From a checkpoint of a small autoregressive pixel model.
Training: muon at rate 0.019, 8900 steps, batches of 128.
Data: trained on small charts drawn from random numbers, 101725 training examples.
Rows from block 7 of a small autoregressive pixel model, named by matrix and row number. Rows with one number belong to one neuron. Each number is 128 + 24 x the weight over its row's rms, rounded and kept within 0 to 255. All counts start at 0.
After each neuron's rows are labels from the 100 images, of 14976, where the neuron reaches its highest value: "top examples" is what is common among them. Only what is clearly more common there than usual is listed. The data: small charts drawn from random numbers.
# fc1: MLP up (model.blocks.7.mlp.fc1.weight, 768x192), inputs 0-95
# fc2: MLP down (model.blocks.7.mlp.fc2.weight, 192x768, transposed), outputs 0-95

fc1.725 [121 121 153  93 142 119 103 142 131 148 134 126 167 136 129 123 112 164 122 158 164 103 142 135 135  98 130 109 146 129 143 196 146  90 102 120 127 155 114 155 173 106 190 142 163 127 142  84 113 107 107 111 134 137 131  82 135 127 150 117 115 125 122 103 125 151 140 137 134 116 140 140 106  96  81  85 153 140 114  94 193 127 170 138  88 142  74 109 151 163 123  98 132 121 143 124]
fc2.725 [179 147  81 101 131 154 164  86 131 141 133 126 150 120 110 135  86 128 140 158 140  93 121 154 145 114  91  95 128 112 128 160 120 154 130 111 117 170 128 109 124 173 144 129 147 140 101  68 127 135 118 131 146 141 132 148 122 135 122 142 112 134 123 117 164 133  95  80 141 137 111 124 159 136 145 123 107 121 108 112 167 125 165 123 164 111 161 127 140 120 140  90 119 163 113 103]
top examples: radar chart; grid lines; one colour

fc1.375 [155 109 113 141  93 163 164 143 159 108 169 149  91 107 150 119 150 130 109  97 137 129 138 111 123 157 134 146 131 121 112 131 165 110  92 136 175 109 120 107 114 119 150 147 128 120 155 147 114 137 120 138 110 136  92  75 152  68 101 147 201 157 130 110 166 122 184 120 129  65 146 125  99 117 123 137 154 128 123  90 133 160 186  99 140 120 136 121  86  91 161  99 105 163 154 130]
fc2.375 [ 92  84 163 145 146  78 147 127 103 110 128 146 135 121  80 147 141 128 115 148 114 100  93 111 108 155 132 163 104 126 107 108 131 136 116 108 111 117 128  96  99 113 129  98 161 125 138 133 134 151 135 136 171 128  87 121 193 124 126 122 122 145 114 105 112 106 138 143 131 119 134 104 128 127 126 101 151 119 105 107 112 122 124 111  92 111 190 153 139 104 118 145 113 149 117 132]
top examples: one colour; histogram; trend: flat; area chart

fc1.21 [ 93 154  85 144 148 183 121 162 165 117 124 116 124 125 145  99 164 113 152 125 146 132 123 160 101 124 134 125 144 126 147 116 101 137 159 109  84 107 109 135 137 121 147 160 127 106 118 172 151 130 120 130 138 134 135 132 169 179 140 141  83 134 144 108 117 156 129 135 155 108  93 121 141 120 131 155 123 110 160 120  69 117 195 166 142 118 103  98  93 139 108 159 128 108 166 149]
fc2.21 [111 133 165 108 124 152 155 122 121 137 127 131 112  71 128 124 109 112 155 184 122 125 100 110 162 139 183 110 104 140 132 153 139  83 113 131 128  82 103 105  92 140 140 153 143 148 112 124 101  99 129  88 117 153 139  99 136 112 148 123 133 123 119 134  83 137 170 147 122 166 118  90  95 159 166  90 118 178 119 141  99 109 129 132 152 117 193 147 107 135  80 103 139 158 126 150]
top examples: one colour; step chart; falling; trend: dip in the middle

fc1.316 [117 162 142 149 148 134 134 119 194 141 120  50 114 121 135  79 110 145 157 109 164 123 120 126 150 112 108 128 144 109 157 143 130 193 139 111 138 138 109 129 150 123 104  86 142 121 124 129 136 126 177 128 181 116 107 109 144 135 121 153 113 133 131 154 136 110  94 161 112 147 100 144 139  88 129 122 130 138 157 145 116 120 150 146  93 150 129 117 117 199 132 157 126 102  92 184]
fc2.316 [118 149  99 126 148  97 139 161 118 138 124 137 114 140  92 152  97 104 102 106 128  95  98  89 154 132 149 133 114 114 110 120 141 148 165 152 129 104 102 116 130 121 118 120 162  81 132 141 134 138 113 124 139 162 123 114 113 124 144 137 143 194 137 131 121 108 123 154 126 143  96 122 125 115 128  93 159 104 125 152 123  94  78 106 135 107 145 152 136 124 121 148 138 118 114 138]
top examples: heat grid; items: three; items: four

fc1.346 [136 133 119 142 102 152 115 128 139 141 124 136 152 106  77 130 111 160 121 123 124  96  86 116 136  92 131 143 112 147 139 132 106 154 122 112 122 142 175 103 143 103 104 164 112 131 134 100 152 118 191 108 128 151 119 103 140  75 128 107 113 141 121 146  97 165 129 168 155 142 140 110 158 162 116 122 129 154 162 134 100 115 133 159 135 128 101  97 110 146 106 107 146 148 131 102]
fc2.346 [182 126 140 135 157 176 155  91 107  96 122 123 147 151 114 146 133 155 136 119 124 169 140 110 154 110 172 131 148 149  87 202 132 112  96 122 108 112 166 120 101 116 166 134 120 101 123 117  88 121 114 129 149  91 117 158 133 116 115 132 112 140 140 109 149 108 104 148  90 110 118  76 115 116 181  85 120 124 120 136 106  91 195 148 128 115 107 128 133 125 121 132 142 149 151 149]
top examples: falling; bubble chart; step chart

fc1.243 [118 126 201 135 152 144 125 129 133 110 106 133 145 155 132 174 153 136 111 120 179 183 123 144 155 139 106 103 121 161 146  95 109 132 120 162 160 143 118 120 135 148 181 119 145 120 139 110 148 125 157 161 132 146 143 142 110 134 160 119 126 124 151 118 152 119 121 163 191 122 110 162 116 181 109 126 123 132 128 140 107 130 143 139 142  67 145 133 147 126 128 138 102 116 140 116]
fc2.243 [129  91 163 125 129 154 101 153 126 123 107 101 134 150  86  84 132 123 170 202 121 124 176 125 139 149 139 119 123 124  87 139 124  99 147 134 171 130 131 129 121 131  97 164 114 135 114 109 150 126 120 116 124 110 100 104  97 135 164 122 120 154 144 151 127 156 137 116 115 152  44 157 109 144 154 131 159 151 119 134 130 139  80 106  99  95 139 128 126 126 119 103 112 153 145  93]
top examples: grid lines

fc1.40 [127 146 169 132 143 128  94 113 139 113 179 133 141 128 163 160 139  89 128 107 148 135 123  78  93  74 144 131 168 179  99  91 119 122  99  94 145 149 152 155 138 125 144 159  72 107 144 129 136 149 133 137 112 130 123 141 118  99 141 144 138 134 201 165 107 134 127 119 129 135 137 124 115 104 101 146 109 140 154  93 139 158 135  70 116  84 143 118 145 129 111 150 135 132 156 100]
fc2.40 [115 163  95 122 146  98 162 163 113 123 135 126 138 133 101 118 137 101 128  78  93 159 116 146 115 137 105 130 137 130 110 134 165 133 157 109 122 109 134 144 109 132 166  86 122 152 135 137  97 129  97 135 133 111 111 113 126 125  63 119 141  90 108  96 111 111  91 137 163 194 145 101 145 143 151  89 123 138 107 115 159 131  86 109 145 113  99 113 144 136 129 163 172 161 111 142]
top examples: one colour; radar chart

fc1.219 [178 102 122 112 124 120 119 148 133 105 169 150 114 109 129 178 130 103 157 106 139 138 179 129 101 142 140 135 151 143 152 114 188  96 140 163 144 135 155 137  94 157 110 165 114 119 102 145 141 133 141 117 113 115 144 103 116 152 118 132 136 150 135 132 115 159 125 115 144 134 107 123 109 164 148 144 104 107 131 133  60 142 109 152  97 146 117 145 159 100 120 137 124 115 157 120]
fc2.219 [ 97 155 135 182 141 107 121 116 131 127 117 144 140 150 131 154 151 145 156 127  67  95 113 116 132 136 158 173 132 137 104 106 100 126 106 139 134 104 158 104 114 161 117 118 135 120 140 115 124 137  81 117 115 137 114 164  93 129 120 129 111 131 118 100  99 137 148 119 114 128 190 165 141 135 177 136 158 160 117 139 100 143 104 129 110 125 158 121 117 118 144 135 145  95 136 115]
top examples: radar chart; one colour

fc1.524 [137 167 190 126 100 113 138 199 156 113 159 184 121 134 163 148 143 131 151 146 117 148 164 143 134 124 132 131 155 132 148 145  95 124 139 104 148 117 161 108 107 135 118 137 193  92 100 119 129 160 122  90 114 144  97 123  98 124 100 115 117 107 147 114 129 161 184 128 165 146  97 144 130 100 135 142 144 169 165 117 192 125 125 125 146 134 116  99 118 105  99  92 148  85 148 108]
fc2.524 [133 138 180 138 153 106 121 193 114 100 128 129 143 171 125 151 104 126 108 131 115  88 152 152 104 115 125 137 146 130 148 122 125 140 134 118 130  88 154 129 118 118 136 146 122 119 119 147 142 123  84 127 123 107 165 133 120 123 113 118 115 129 118 102  89 134 138 106 140 163 133 131 112  87 103 155 146 143 155 110  64 126 130 124 148 109 101 140 100 134 106 125 135 150 177 151]
top examples: radar chart; pie chart

fc1.607 [149 105 124 147 121 140 138 127 136 136 130 167 101 138 153 170  95 139 107 104 157 122 172 130 142 132  88 120 111 163 193 152 140 140 111 118 135 124 122 139 111 134 112  82 104  95 149  70  93 152 145 109 124 134 130  96  79 131 112 100  77 148 135  81 150 144 149 154 131 142 166 148 134 136 101 114 147 141  97 155  47 130 151 113 130 149 175 108 136 149 155 118 134 159 113 121]
fc2.607 [108 139  88 112 123 151 143 165 126 126 116 118 106  74 126 138  94 124 165 130 111 141 101 131 124 115 147 134 111 148 108 129 129 133 118 142 120 127 168 136 142 120 138 152 110 142 129 123 124 129 134 128 108 138 167 119 143 150 149 114 115 150 107 140 125 123 119 125 152  82 142 145 139 114 116 145 142 139 133 161  32 186 125 118 146  60 159 103 133 110  94 141 140 113 145  97]
top examples: scatter plot

fc1.119 [128 112 131 130 110 146 138 106 139  66 100 156 163 136 103 135 117 112 115 104 162 117 106 148  95 146 130 150 145  83 141 125 108 152  99 119  95 129  97 168 106 162 165 160 139 157 146 139 139 140 151 116 120 147 134 103 127 130 134 167  97 156 157 109 173 116 122 128 134 133 154 103 137  92 161 150 182 134 162 141 126 144  86 142 168  85 107 138 170 126  74  98 114 107 125 120]
fc2.119 [121 116 136 127 111 124 105 102 147  90 124 106 112 136 135 158 156 148 123 150 159 142 120 149 146 144 128 139 143 130  92  96  94  97 178 126  91 121 159 132 129 100 137 124 153 132 142 107 131 130 123 135  92 133 134 173 166 163  95 131 126 113 122 152 135  90 131 108 113 142 163  75 164 108 121 157 110 131 123 113 187 104  96 128 161 143 127 136 121 164 138 129 123 103 147 100]
top examples: one colour; histogram

fc1.537 [145 117 138 113 144  75 155 143 108 169 113 148 135 141 109 131 175 131 157 137 130 116 110 137 121  99 165 125 103 132 143 146 129 143 168  80 142  98 127  82 104 121 135 102  81 114 105 116 181 149 140 135  89 101 107 128  98 127 138 157 138 166 135 127  89 125 139 142 131 119 130 104 151 126 131  92 134 110 112 131 153 125  91 137 126  93 121  84  67 122 123 105 121 144 155 123]
fc2.537 [128 133  96 105 141  68 124 113 107 135 136 117 120 138 132 123 114 116 112 135 117 123 135 141 116 167  94 106  92  91 148 143  75 108 121 114 195 119 136 113 142 112  51 123 128 166 125 121 137 142  97  87 153 116 137 116 137 110 195 137 137 106 134 120 130  82 136 111 166 142 170 107 154 118 143 145 145 112 121 122 140 121 109 142 128 102 118 131 147 133 152 117 176  89 152 137]
top examples: horizontal bar chart

fc1.296 [140 131 129 108 113 133  88 137 134 132 102 106 136  72  66 123 135 146 105 130 113 139 145 156 150  92 117 113 172 181 143  67 119 136 136 104 143 112  65 110 157 109 137 154 139 165 157 134 138 113 113 163 134 152 123 105 143 135 149 132 127 158 138 178 127 164 107 151 135  99 121 135 114 102 108 100 109 127 170 173 102 138 110 187 113 147 114 105 113 140 124 116 143 113 145 139]
fc2.296 [150 113 140 141 146 131 190 131 100 126 125 137 137 154 151 128 146 137 126 113 181 155 106 112 169 151 118 140 124 103 137 174 168 118 106 130 114 167 101 127 130 110 103 135 116 124 137 166 138 120 168 116 104 115 142 122 131  63 111 166  96 162 106 128 142 103 105 114  93 115 135 103 133 107 122 126 137 114 130 111 108 146 101  76 125 171 138 127  92  77 134  93 111 119 113 141]
top examples: horizontal bar chart

fc1.405 [166 134 130 134  99 133  83 125 120 155 163 163 186 145 123 136 130 115  93 163 127 118  88 142 134 130 126 152 154 110 101 136 136 105 166 153 136  44 117 127 124 152 136 131 108 151  96 111  76 165 136 127 136 122 139 138 184 155 155 130 111 148 159 161 145 137 113 153 117 152 131 155 132 137 124 105 158 100 177 127 104 133 125 146 115 128 106 100 105 111 181  91 119  91 130 158]
fc2.405 [120 131 148 123 114 139 169 118 121  80 100 118  80 152 162 139 137 135 109 119 123 126 133 133 120 134 140 119 128 131 149 106  83 141 129  92 128 169 147 138 112 157 131 106 150 111 150 154 149 106 109 132 116 122 101 117  62 113 111 149 107 145 114 103 139 165 131 159 148  76 154  88 147 131 110 110 143 121 127  92 108 131 120 142 145 114 174 127 155 110  78 125 119 160 116 105]
top examples: legend

fc1.245 [ 76 146 110 160 129 102 106 149 145 139 122 104 139 154 122 135 121 159 156 115 174  95 148 118 139 116 127 120 151 114 124 133 124 106 143 129 138 141 138 125 140 131 167 198 152  90 141 110 149 107 139 111  79 174  87 119  94 100 136 142 182 148 135 130  90 156 113 133  95 115 111  80 145 131 125 143 136 108 162 142 159 101 133 130 107 126 101 128 101  95 103 143  99 160 143 155]
fc2.245 [121 126 133 141 108  96 159  79 144 140 135 137 127 117 106 118 154 127 149 164 152  90 109 137  97 136 117 124 136 153 190  98 129 141 186 140 124 137 144  68 121 124 146 141 100 102 120 131 113 135  96 168  83 109 130 118 135  97 165 153 120 127 126 120 113 127 138 117 187 137  93 119 145 146 137  63 125 139 122 115 192  84 134 100 138 132 150 119 113 135 124 121 156 126 151 130]
top examples: radar chart; pie chart

fc1.641 [108 137 141 150 116 139 115 112 177 117 118  94 171 137 178 133  71 140 109 103 168 164 122 105 120 111 107 138 147 155 153 155 122 129 101 123 130 126 102 112 114 167 117 101 133 157 144 145 124 147 145 171 144 156 106 167 139 128 116 106  95 131 150 186 159 116 116 129 145 100  95 132 153  90 115 140 136 159 123 117  97 143  90 122 105 126  92  88 163 130 147 120 149 104 197 117]
fc2.641 [125 146  91 123 104 145 160 123  81 158 145 104 127 144 115  93 173 126 143 113 131 199  76 129 107 118  97 110 122 112 140 100 159 140 162 125  93  94 141 126 129 131 149  84 131 145 121 125 116 123 119 174 114  94 126 137  85 120 135 129 143  87 138 131 127 116 178 130 143 149 110  66 110 126 170 160 109 142 118 120 136 126 118 109 147 108 147  96 135 135 140 164 139 144  94 119]
top examples: scatter plot; peak in the middle

fc1.173 [133 163 141  92  98 101 141 127 165 129 130 123 124 144 132 112 112 136 156 125 161 129 102 102 150 112 128 140 124 145  82 145  87 157 119 108 151 136  96 147 118 162 129 133 170 128 166 182 148 140 121 133 116 138 104 168 142 114 130 148 104 119 122 129 193 110 150 158 120 130 135 174 143 124 130 182 124  93 163  90  92 118 140 146 110 134 116 118 105 101 141 140 186  96 159 145]
fc2.173 [ 95 122 126 112 129 125  90 105 121  91 110 167 118 152 124 111 140 113 131 110 147  62 102 111 139 136 157 112 154 129 123 122 125 110 121 134 156 152 104 102 114 136 127 163 168 165 119 107 136 146 140 161 162 126 188 141 146 157 109 134 113 105 136 121 154 124 174 139  92 174 140 119 144 173 154 139 143 113 104 123  63 117 161 128 108 107 124 139 126 117 127 138 163 166 112 169]
top examples: one colour; step chart; dip in the middle; trend: peak in the middle

fc1.595 [104 125 144  98 139 123 131 109 146 102 137 174 145 177 160 115 138 116  94 101 135 113 115 111 139  78 173 131 181 111 144  90 163 133 102 141 148 113 123 153 147 153 157 138 146 146 163  96 130 156 131 132 142 170  97 123 132 117 133 119 139 133 140 147  95 106 115 119 104 123 159 137 126 103 116 147 132 155 162 150  91 173 152  79 102 122 169 167 127 114  77 108 134 138 146 103]
fc2.595 [120  89 145 152 112 142 137 123 137 119 132 114 123 151  86 137 173 140 134 106  59 131 144 107 116 139 129 119 133 118 115 130 140 172 122 139 116 130 139 126 127 107 149 104 103 162 116 136 119 117 108 149 113 127 152 138 118 111 116 121 150 146 117 148 133 116 111 125 171 143 130  93 110 133 156 155  96 151 114 132 137 138 121 113  79 137 141 160 128 170 137 137 144 154 130  97]
top examples: falling; flat; stacked bars

fc1.84 [138 124  87 127 108 110 107 121 100 157 131 174 104 110 111 140 132 147 152 109 114 136 137 137 145 123 131 111  91 104 135 140 105 131 113  81 152  92 143 116 106 144 112 129  81 113 130 131 150 131 146 104 124 128 121 163 165 142 144 174 184 126 152 127 141 125 114 116 116 106 177 102 146 140 121 134 127 148 119 125  49 132 174 149 156 136 185 117  74 120 160 105 135 134 149  85]
fc2.84 [107  87 126 133 105 141 103 137 116 185  97 152 134 108 127 136 167 146 119 109 100 164 139 104  98 166 165  87 125 106 161 144 117 150  95 124 137 132 154  84 138 121 143 153 170  91 128 116 134  95 114 146 122 182 162 128 135 164 136  84 137 118 120  98 102 107 150 108 144 181 140 142 136 156 175 126 125  80 100 146 110 147 107 126 132 109 128  91 147 160 123 183 142 151  95 124]
top examples: grid lines

fc1.289 [140 108 142 155 149 124 153 143 123 149 126 158 119 166  95 114 131 160 127 105 163 128 147 153 147 107 133  96 126 103 122 134 106 146 154 112 160 118 103 165 133 127 114 123 128 156 128 148 135 156 124 167 130  96 108 105 118  98 132 159 145 128 119 117 130 126 119 145 120 153 111 138 117 113 129 132 124 122 131 207 118 120 108 169 138 129 139 141  61  79 135 114 159 108 121 156]
fc2.289 [108 118  86 138 110 140 115  95 127 140 155 127 129  94 140 100 191 162 142 106 106 141 149 132 144 148 138 126  74 126 107 124 144 163 144 129 170 101 154 101 167 130 125 136 146 125 119  91 137 112 156 149 160 127 187 162 160 118  98 124 173 132 132 101 105 105 184 119 129 126 101 134 170 119 117 114 139 101 118 133 159 144 126 128 122  97 125 132 149 129 101 123 101 103 108 156]
top examples: falling; step chart; lollipop chart

fc1.68 [123  85 130 129 131 156 132  83 128 151 134  98 121 113 124 158  94 136 118  85 150 118 108 157 144 110 116 143 112 142 113 152 121 123 176 107 115 185 141 106 147 129 120 140 101 136 173 117 119 122 122 107  87 131 150 112 101 135 120 102 134  96 129 120 134 179 102 120 143  82  86 161 140 120 165 147 137 154 160 117 147 125 170 128 132 148  81 101  81 149 116 122 109 116 143 135]
fc2.68 [133 130 145 136 131 115 174 127 143  95 152 123 132 133 134 149 120 123 147 126 140 134 182 193 102 137 104 153 123 122 129 128  88 117 100 118 112 138 108 141 138 159 161 121 105 112 149 111 139 153  99 154  97 123 120 109 149 123 150 136 147 150 135 115 152 106 143 139 106  67 167 142 166 110 153  93 148  87 173 132  91 155 135  99 164 130 180 126 101 139 105 159 125 123 155 135]
top examples: scatter plot; bubble chart

fc1.142 [118 128 122 138 117  94 166 124 146 139 115 170 108 103 125 178 160 141 139 123 109 141 117 143 106 100 117 135 115 130 139 162 108 101 134  98 126 164 120 159 135 144  96 138 101  78 110 122 151 126 143 127 194 105 153 133 129 106  98 169 161 138  94 122 156 119 129 157 149 124  78 102 121 112 119 125 121 127 113 149 132 111 101 176  90 124 123 104  79 149 143 151 119  92 134 173]
fc2.142 [116 158 141 126 125 151 130 117 162 158 100 100 165  85 137 142 137 121 127 148 114 159 119 114 108 135 133 128 106 123 136 116 136 125 109 136 164 109 158 122 151 145 128 102 135 128 151 139 132 111 127 122 173 105 130 150 128 159  75 147 149 145 116 118 140  81 171 129 109 134 116 165 121 152 169  90 110 158 116 117 136 142 118 132  99 123 131 160 112 110 135 123 135  82  89 107]
top examples: radar chart; items: eight

fc1.752 [169 161 139 120 142 131 137 125 156 113 150 163 127 135 113 164 117 128 114 123  83 191 102 129 169 134 121 111 166 112 149 111 129 115  94 107 155 127 106  93 151 123 132 118 181 177  95 143 128 115 156  89 101 138 114 131 102 103 120  95 125 134 103 108 140 148 117 138 146 123 136 121 138 150  71 120 121 147 141 107 182 157 123 138 165 130 107 148 122 126 119 101 121  77 129 146]
fc2.752 [126 150  92 105 148 126 108 173 162 132 138 120 132 125  88 149 104 147 146 163 135 146  99 151 115 141 152 134 128 114 162 128 132 108 167 164 119 119 131 102 118 178 137  98 125 151 171 128 109  99 165 126  73  98  93 121 136  92 129  97 126  77 118  87 118 122  95 124 165 109 145 162 130 155 124 119 131 149 132 135 113 134 131 132 136 148 108  90 123 158 134 135 126 163  95 117]
top examples: scatter plot

fc1.54 [130 205 169 128 126 148 114 127 128 173 159 125 115 174 117 139 147 149 137 147  94 140 110 151 151 115  94 122 103 114 103 115 137 114  56 107 100 163 163 148 108 114 118 157 121 136 112 131 157 136 159 147 149  97 126 150 146 115 126 133 127 133 133 139 144 132  94 145 112  94 166 149 125 122 133 145 155  76 138 158 169 119 103 132 148 128  70  95 134 147 120 156 124 101 124 162]
fc2.54 [129 136 111 117  88 132 103 119 112 144 142 122 130 145 144  88 152 141 155 102 125  99 151 123 124 119 127 127  53 124 108 118 113 140 158 147 137 136 135 113 115 167 138  90 147 156 132 111 147 133 114 164 210 113 180 142 154 118 127 118 156 122 131  98 139 108 134  95 150 118  95 139 152 160 182 134 127 123 111 131  98 121 149 147 106 145 161  48 142 119 133 113 132 129 136  81]
top examples: falling; step chart; line chart

fc1.420 [146 161 149 184 124 162 124  96 126 128 135 126 125  78 120 149 157 143 122 117 134 126 135 110 131 153 132 119 179 128 128 131 128 111 177 130 158 170 110 167 115 120 160 124 102 169 107 135 163  96 164 149 149 136 109 137 121 180 144 126 119 102 113 120 147 115 171 126 124 148 108 123 159 155 157 151 113  94 145 143  89 107 106 142 142 126 139 150 110 105 137 107  93 114 144 151]
fc2.420 [127 113 126  78 131 178  76 123 153 149 129 131 127 142  96 105 151 155 128 126 106 140  90 111 129 149 116 143 118 154  85 134 140 144 124 131 143 153 122 180 136 101 119  95  93 118 136 100 139 136 118  88  99 133 152 131 113  99 143 150 131 104 145 130 143 136 139 135  98 152  84 149 155 130  92 136 132 124 126 120 219  98 104 125 126  91 167 188 139 122 119 115 118 152 145  95]
top examples: legend

fc1.182 [172  74 104 150 131 136 168  74 140  99 116 124 158 108 170 151 133 150 142 100 148 133 124 123 128 132 106 127  83 116 124 118 139 112 149 118 159 154 121 143 114 149 148 123 134 132 117 172 120 115  81 137 182 113 154 121 122 100 129 105 150 150 122 145 129  87 131 103 170 193  72 122 110 136 161  75 116 164 154 150  79 168  92 138 121 154  98 187 147 114 116 149 126  89 102 132]
fc2.182 [169  96 120 101 123 115  88  79 125 146 125 109 138 145 130 169 104 109 138 179 136 131 112 112 123 131 145 140 123 148 177 121 135 131 173 121 104 123 134 132 111 142 115 124 169  97 107 127 137 127 104 133 160 127 137 116 118 151 145 128 157 130 134  89  88 150 103 123 121 144 133 160 130 129 145 121 124 147  96 129 108 143 151 105  79 154 129  68 151 148 146 144 145  64 110 147]
top examples: radar chart; one colour; items: four

fc1.300 [116 116 133 102 137 148 160  99 145 144 126 106 112 104 133 114 155 137 125 127 151 133  54 124 104  84 120 108 111 169 132 143 138 140 139  90  98 138 146 144 106 145 142 125 112 120 140 163 165 131 106  94 142 134 129 136 158 112 158 162 150  91 108 152 182 159 151 172 118 175 115  96 168 141 122 140 131 101 137 174 102  90 104 136 155 142  99 135  80 154 114 165 107 107 125 158]
fc2.300 [128 114 137  88  95  99 127 122 105 115 121 136 136 103 173 147 144 152 118  79 153 205 184 136 130 137 124 137 134 116 127 138 150 171 107 132  77 121 119 116 159 164 147  89 145 110 153 117 117 125 116 156 149  98 118 129 175 168  66 133 153 140 138 138 101 131 140 119 144 123  94  66 146 133 146  89 127 125 115 117  89 123 125 116 123 110 104 117 118 112 143 121 115 117 123  97]
top examples: radar chart; one colour

fc1.716 [155 170 155 106 133 158 152 140 145 168 152 151 120 131 138 121 107 141 125 123 132 139 134 140 145 151 105 105 146 107 127 154 118 125 124 158 116 117 164 142  91 152 169 179 109 113 151 109 159 116 122 142 114 103 131 130 142  93 129 128 127 151 136 147 102 184 108 163 143 134  85 130 110 104 137 102 109 110 137 151  95 131 150 124 172  87 100 123 141 115 166 106 152 185  69 104]
fc2.716 [130 154 146 150  79 176 124 113 143 175 157 119 142 128 136 124 118 174 114 131 119 141 135 143  95 136  71 129 143 118 151 123 126  94 121 143 118 116  91 100 132 120 141 131 132 120 120 159 119 123 152 130 165 139 133 103 182 144 144 124 124 135 137 142 102 120  92 132 176 112  50 114 110 138 162 118 120  98 128 144  81  95 135 116  99 109 167 127 142 126 139 106 171 143  92 110]
top examples: horizontal bar chart

fc1.582 [140  84 138 155 109 130 136 141 158 104 148  67 128 126 143 126 129 131 139 107 154 136 130 135 126 176 105 126 147 125 142 175 138 125 146  83 131 145 135 143 158 112 120 161 136 145 154 117 131 114 135 137 108 119 137 110 118 104  86 131 138 157 108  78 140 131 128 125 127 126 137 163 139 149 125 176 121 115 151 172 165 129 107 140  95 164 106 127 121 191 152  97 135 152 141 125]
fc2.582 [132 129 107 155  99 143 132 153 124  90 166  93 144 173 121 135 141  89 163  78 160 157 105 131 116 127 120 141 139 117 140 120 149 118 140 133 128 137  63 159 136  70 102 135 126  99 100  67 156 125 129  99 144 169 124 115 121 168 126 124 140 123 124 103  83 148 128 138 128 171 110 131 100 150 100 140 137 153 126 123 147 131 123 139 107 163 105 121 139 143 119 170 124 160 152 134]
top examples: legend

fc1.151 [119 133 150 132 123 154 115 152 177 146 143 126 109 145 176 141 120 128 169 132 195  80 127 140 103 112 124  89 120 115 105  85 138 110  89 104 121 109 158 137  94 148 115 147 121 158 151 144 100 109 122  82 130 128 113 128 175 132 158 124 146 155 118 128 168 116 119 146  89 128 165 132 116 120 135  77 131  94 121 153 137 158  97 122 126 150  99  72 130 128 131 147 137 118 100 112]
fc2.151 [125 134 115 106 108 171  97 109 142 127 110 141 110 127 114 146  89 148 159 141  80 137 152 145  88 111 130 130 151 131 112 123 139 123 114 148 118 132  96 117 167 152 158 122 141 180 121 133 128 109 125 121  58 128 159 147 178 158 148 105 131  97 120 142 135 130 125 146 122 165  92 138 103 156 192  99 126 117 112 108  94 107  99 135 108 136 145 119 124 133 111 119 118 112  88 111]
top examples: one colour; radar chart

fc1.685 [153 108 152  97 134 102 190  93 155 134 143  84 142 142 124 113 174 124 116 182 115 103 150 139 165 128 102  98  57 147 146 127 100  81 100 136 155  90 118 153 141 152 160 137 180 100 118 139 133 133  98 120 132 114 106 119 160 122 177 147 114  98 127 123 172 142  98 130 163  80 181 119  83  97 111 167 140 143 167 155 125 145  94 126 128 121 162 160 127 108 115 128 140 129 103 137]
fc2.685 [143 154 126 106 145 142 132 141 109 104 124 124 125 137 120 118 125 142 160 120 150 129 163 146 149 111 128 143  79 141 108 139 153 134  81 128 142 133 106  94 133 131  95  91 130 109 143 167 117 131 112 118 103 149 144 150 129 112 141 130 129 149 129 118 120 145 102 125 139 151 117 142 108 124 141  58 116 132 118 143 105 149 104 136 168 124 138 112 136 114 176  94 101 142 152 163]
top examples: falling; stacked bars; bar chart

fc1.730 [142  99 141 150 133 161 107 153 114 164 113 153 136 142 101 153 130 130 110 138 138 127 146 129 128 158 112 141 127 118 103 111 151 156 152 146 154 130 124 138 127 160  93 110 100  81 115 101 129 144 142  75 124 144 123 107 133 115 117 112  96 179 110 113  86 109 161 145 142 183 122 138 109 106 101 154 157  98 145 170  80 133 139 136 160 115 148 138 117 168 115 139  97 113 110 123]
fc2.730 [150 163 157 104 131 155 100 141 141 101 115 129 117 121 116 147 146 140 146 109 164 101 123 138 137 110 119 129  89 140 156  99 151 148 109 131 165  85 151 140 104 169 136  72 126 106 132 164 117 143 123  92 160 118 126 129 163 103 112 120 119 119 106 123 128 148 145 115 128 144 132 165 140 125 142 171  76 116 102 110  66 110 108 119 139 101 159  93 112 133 139 155 114 125 123 160]
top examples: grid lines